Weights of a small encoder-decoder image transcriber.
Training: adamw at rate 0.0016, 4000 steps, batches of 64.
Rows from block 9 of the image encoder of a small encoder-decoder image transcriber, named by matrix and row number. Rows with one number belong to one neuron. Each number is 500 + 40 x the weight over its row's rms, rounded and kept within 0 to 999. All counts start at 0. Numbers have three digits each.
After each neuron's rows are labels from the 100 images, of 14976, where the neuron reaches its highest value: "strongest on" is what is common among them; "lies over" is the class under the peak. Only what is clearly more common there than usual is listed. The data: seven-segment displays showing three digits. In brackets: how many of the 100.
# fc1: MLP up (encoder.blocks.9.mlp.fc1.weight, 384x192), inputs 0-38
# fc2: MLP down (encoder.blocks.9.mlp.fc2.weight, 192x384, transposed), outputs 0-38

fc1.239:497471545480500487501474476533470552524529588545514528477523502440598442481429507541503540539562478541510477542384531
fc2.239:502554526581570535548437503523526502571583505533543495453501522529520444526499434448583452454509488534502466490535457
strongest on: glare (72)
lies over: screen (99)

fc1.289:554457452523523452468502503504453511474460513579466591491541506508580493508518620502528489532491502458470509489527511
fc2.289:556550449532549528501487501492471506481484547492530493497538501533492487509502462513520520514518529451522505515534546
strongest on: third digit: 8 (26)
lies over: screen (98)

fc1.164:536601543510462476432478553515430503567472486545506537556483457504585514483462540526529466480389524541520465527496517
fc2.164:519512494500471519519494522475505576502516547512532541475561497512457501447492490505507465479526557512539496517475505
strongest on: white glow (40)
lies over: screen (98)

fc1.318:518453445420540475565476506523501552496494485563518479590520489489496510491440475548470524516488559491501516465560510
fc2.318:564424465414538532485556532434493451517515479464516520484492467524530468444579476441495537468517466444550504502559479
strongest on: third digit: 8 (32); first digit: 6 (28)
lies over: screen (100)

fc1.255:498456562498550467506474457502418482457533504452509534572535503454524568526431570491544467464542486550461495443518395
fc2.255:510451539503484462476434549495588555448468540485502452466516518490475423424520547539522497470470500482453472490428547
strongest on: first digit: 7 (27); first digit: 1 (26)
lies over: screen (100)

fc1.266:532537509478576496539579479530521465535453476517545464455485465475540495503506507456584529520502500482483515460516535
fc2.266:526558497446477523525511514490562511457485473428490482493463486560565533518554456514420483467523501502362494538486490
strongest on: blue glow (36); third digit: 6 (25)
lies over: screen (100)

fc1.89:401537538469531468524538503489443523513473510432541521498516439479542451419478529484453505435543500546537469497460527
fc2.89:563539470611491449515449575465519511496468498494555527580477466438514471572518480517512516528488541440475551481577483
strongest on: red glow (37)
lies over: screen (99)

fc1.142:478530502486498442482532533541551554544478494550522506508505469510470530490519551436521544488412477484414520505595490
fc2.142:504439546474520407523467505485519450554546466511480502502524480463461480446535472542557531555542509436540458495462516
strongest on: red glow (37)
lies over: screen (90)

fc1.165:529469517498472528475491439521574492503478486497483537504497532483417503492429541506485425496468448550456436538579544
fc2.165:482435496503489517523520524497442469507470491509493490559439507490487503502493485492529397449472573499473556512520519
strongest on: blue glow (36)
lies over: screen (99)

fc1.37:523481526480559464448532529490594492538493473451467530515484498507578478438488544466505531450526461537502480402478506
fc2.37:505514450514527496586570516503450502515550495518508510497476488599498509467522447518509528439535484488489450496433540
strongest on: the digit 1 (62); dark on pale (61); third digit: 1 (31)
lies over: screen (64); lit segment (36)

fc1.352:445473441499600504443495467570580446435531498499460594523565525492469500516474505518516511556470481511446489438553478
fc2.352:499531497552623506456483433464434476470572501501421488492478602486539564472500500584556561553605471504558509475555516
strongest on: white glow (38)
lies over: screen (69); lit segment (31)

fc1.100:481507506451561513498492472481640482491528568517473502469523449520508514520461464560487482441504513470455509477537457
fc2.100:501488485516523474458429424447510505464514470442477558486523505536466557513488539541532498480479464543519483488535487
strongest on: dark on pale (100)
lies over: screen (66); lit segment (34)

fc1.176:535482504486460439512499475445498456477493511602453500512529586516448479501409478536568494490476568570424522556464445
fc2.176:459476478499447407513492501552500500522436482463484576459545465565428499488445469502422510559472545477445555496463505
strongest on: the digit 1 (59); amber glow (38); second digit: 1 (26)
lies over: screen (100)

fc1.7:498575480525405411538510521488498534528453524580499503466519538474474487502519532560548478462545558545496499569552472
fc2.7:452469476527509491495499517532521457518471496438461555516548550471457498508514472504481511492525498503416547508473544
strongest on: first digit: 7 (30)
lies over: screen (95)

fc1.199:529466439505474451511505510480533447467387484587539515458592519530483483479467539541530531548524507512445513527486498
fc2.199:486453392478528464487555444530428503425482492469532490497499493473465461499525437536508524559518477488446540541496516
strongest on: third digit: 1 (26)
lies over: screen (99)

fc1.222:475475487461499487489540498503446495544451561462518426522479528482534449446489511574518456474539521484479462526506506
fc2.222:535496520464513514509452541510578519455542534462523478547518492570529444527498496546574505438584477527493463479449489
strongest on: second digit: 1 (25)
lies over: screen (100)

fc1.62:507477490467587465546546505451488482459477489498486465531431531552636484418494461479501490512504502553477475385457518
fc2.62:480487504515517542568503506484512500521542507539511504528449441610519523533583429554477515508609468439558559521445543
strongest on: the digit 1 (63); dark on pale (50); third digit: 1 (31)
lies over: screen (77)

fc1.213:530479538502511479456506501494562526454479484534530475499507540480581544440492510513509459478499485494441476463579533
fc2.213:514467472472495555502472570465472540524481492508529459528519455533497482423533482465560407527427536474580481523495540
strongest on: blue glow (38)
lies over: screen (100)

fc1.58:490460549536528443452554502512502490504512529501483550544525461532513514514476525488443566473567479500518519482444473
fc2.58:538520473531502501461494554505537492520463593491539547517488463530484475560496495486557474489514483480520520534478600
strongest on: second digit: 7 (26)
lies over: lit segment (50)

fc1.248:514491541519537464490571523558517524494539476424520516467512490557573493465526525560480477461528526490466449461527489
fc2.248:444486402474552489524499473497532516514455469559470470508488521556488486533532490500545557504472526433449533530504483
strongest on: dark on pale (98)
lies over: screen (78)

fc1.303:442551527478540421451498506555469543475498415567442478445489520418473549505438551556420543538519497526419513473540455
fc2.303:481533526506467432497539468475499456481532478514533469546475519471511414510555501502550470476460520419460479486505543
strongest on: blue glow (54)
lies over: screen (100)

fc1.195:544483560462454439529507571535471479600445577503529549558559482477471487475465546504478463506400460528444464468524540
fc2.195:436517565499526492507486431453448542489527427525461531486483544499564491530448483525482552507476480480485481489579551
strongest on: amber glow (35)
lies over: screen (100)

fc1.233:509542508515496499466511515438473442509499568448469523516569519430501541600514555505537528504484489553504517469569460
fc2.233:444437430513483565525536513418496520450512377537507565498494467541512532450453418579441547524508499499521492516496483
strongest on: red glow (47)
lies over: screen (97)

fc1.93:526547495554552449483516442559485545598494468449475435551536451459503469502471475462444482546467506547460506470504498
fc2.93:483494504514548527503401504462491548440561556449500453505459516508506517423527461496481527519538493449544527522501580
strongest on: white glow (90)
lies over: screen (98)

fc1.285:547520483490540464461479481531546550575461494529461491509455442508524505435426455441511595543513480553515545527495532
fc2.285:509490558556449473522466496529463500475537518466469427485548522511521517404423522493488427523504547582556432566525535
strongest on: white glow (56)
lies over: screen (98)

fc1.118:559498502476527428567634524480499478521472497509523558484475464424475434499480496544555524503486459569395514452565541
fc2.118:491370465467504530426407520547482500474560523464553475535520510510538486497511553459514521496565464483538452529577504
strongest on: amber glow (36)
lies over: screen (100)

fc1.238:518535522453500476524555537596571424567460476499497550445484516513495440508469471421523479475479464578491507506506521
fc2.238:443493430484547537491554526467547498530562509448520477484553516526491497503543452514481473533533483434504477501477447
strongest on: white glow (54)
lies over: screen (100)

fc1.104:514429405480457465509512490505526532485502458618474431447520527500487529525423501490480519545461580560416514527458450
fc2.104:532520499491527446496537553507503478504474562461505559522504482493486496529506509490520515485516459509468480432535542
strongest on: third digit: 1 (26)
lies over: screen (99)

fc1.112:546470507492555411510487486579559501562564523476503449492475530563539552481489441520492476447538485529475534491574516
fc2.112:497521549504563512614524471491511507477524492498544555521487466599521548536527435518496548489481474527505476488492505
strongest on: dark on pale (85); the digit 1 (58); third digit: 1 (26); first digit: 1 (26)
lies over: lit segment (48)

fc1.178:544577454521544405445448501511510498551498488470494592479508507518459539517408516559534446468518491501450435555479441
fc2.178:525489461530532457437517414530541502534531475480450478495479541540553543497503512560510521491579444477468496510542467
strongest on: amber glow (46)
lies over: screen (75); lit segment (25)

fc1.284:492436473524570508517498515494519531414534495508475544563506518463519554530455582508498524520493481470443543569524490
fc2.284:494510497548484539443527462470425482452505492472453525547504563451500601490506547459465546519452526426500531540563465
strongest on: third digit: 7 (27)
lies over: screen (87)

fc1.237:505460472502475495451503539490473497561532431523539517416512463493503473498458475559492452470480528539485511569376501
fc2.237:486473536447471513590445514492515548483596511450508464479507553507489447542501488516508468405598453492528476494463521
strongest on: first digit: 1 (27); second digit: 1 (25)
lies over: screen (100)

fc1.247:560505492471457448515524489519595510576423540605542537563540518420453461435482436516507492451476442475518510481538537
fc2.247:519481523538516478524468521503467608498463514454513449519508424549495484461545507446493507539546458505522499497509514
strongest on: white glow (69)
lies over: screen (100)

fc1.244:425484505546495481508470541458533477539513515483538541489507537432532523560470524566486541536472579484497587497444483
fc2.244:536510507453489504502502504474508521515456585557556516476587496621486458459531462508495476528613541574506448455458546
strongest on: glare (79); white glow (36)
lies over: screen (100)

fc1.234:498509522450510490432495503539543447575495495530498489591405572477483521535491545501507533458430528565494481433484497
fc2.234:493473466560536552530501497501474521392495509526546417463506441500519554456522467530512491510491500560564481502513578
strongest on: white glow (64)
lies over: screen (86)

fc1.287:525483577424496510542492521537505529501453572447571498473532462547485416460483591502559469505472559532496521519553528
fc2.287:505581453428528594467537493474506507508478544519568507465517462469576397445554489513487525466542460490567499501547599
strongest on: glare (89)
lies over: screen (99)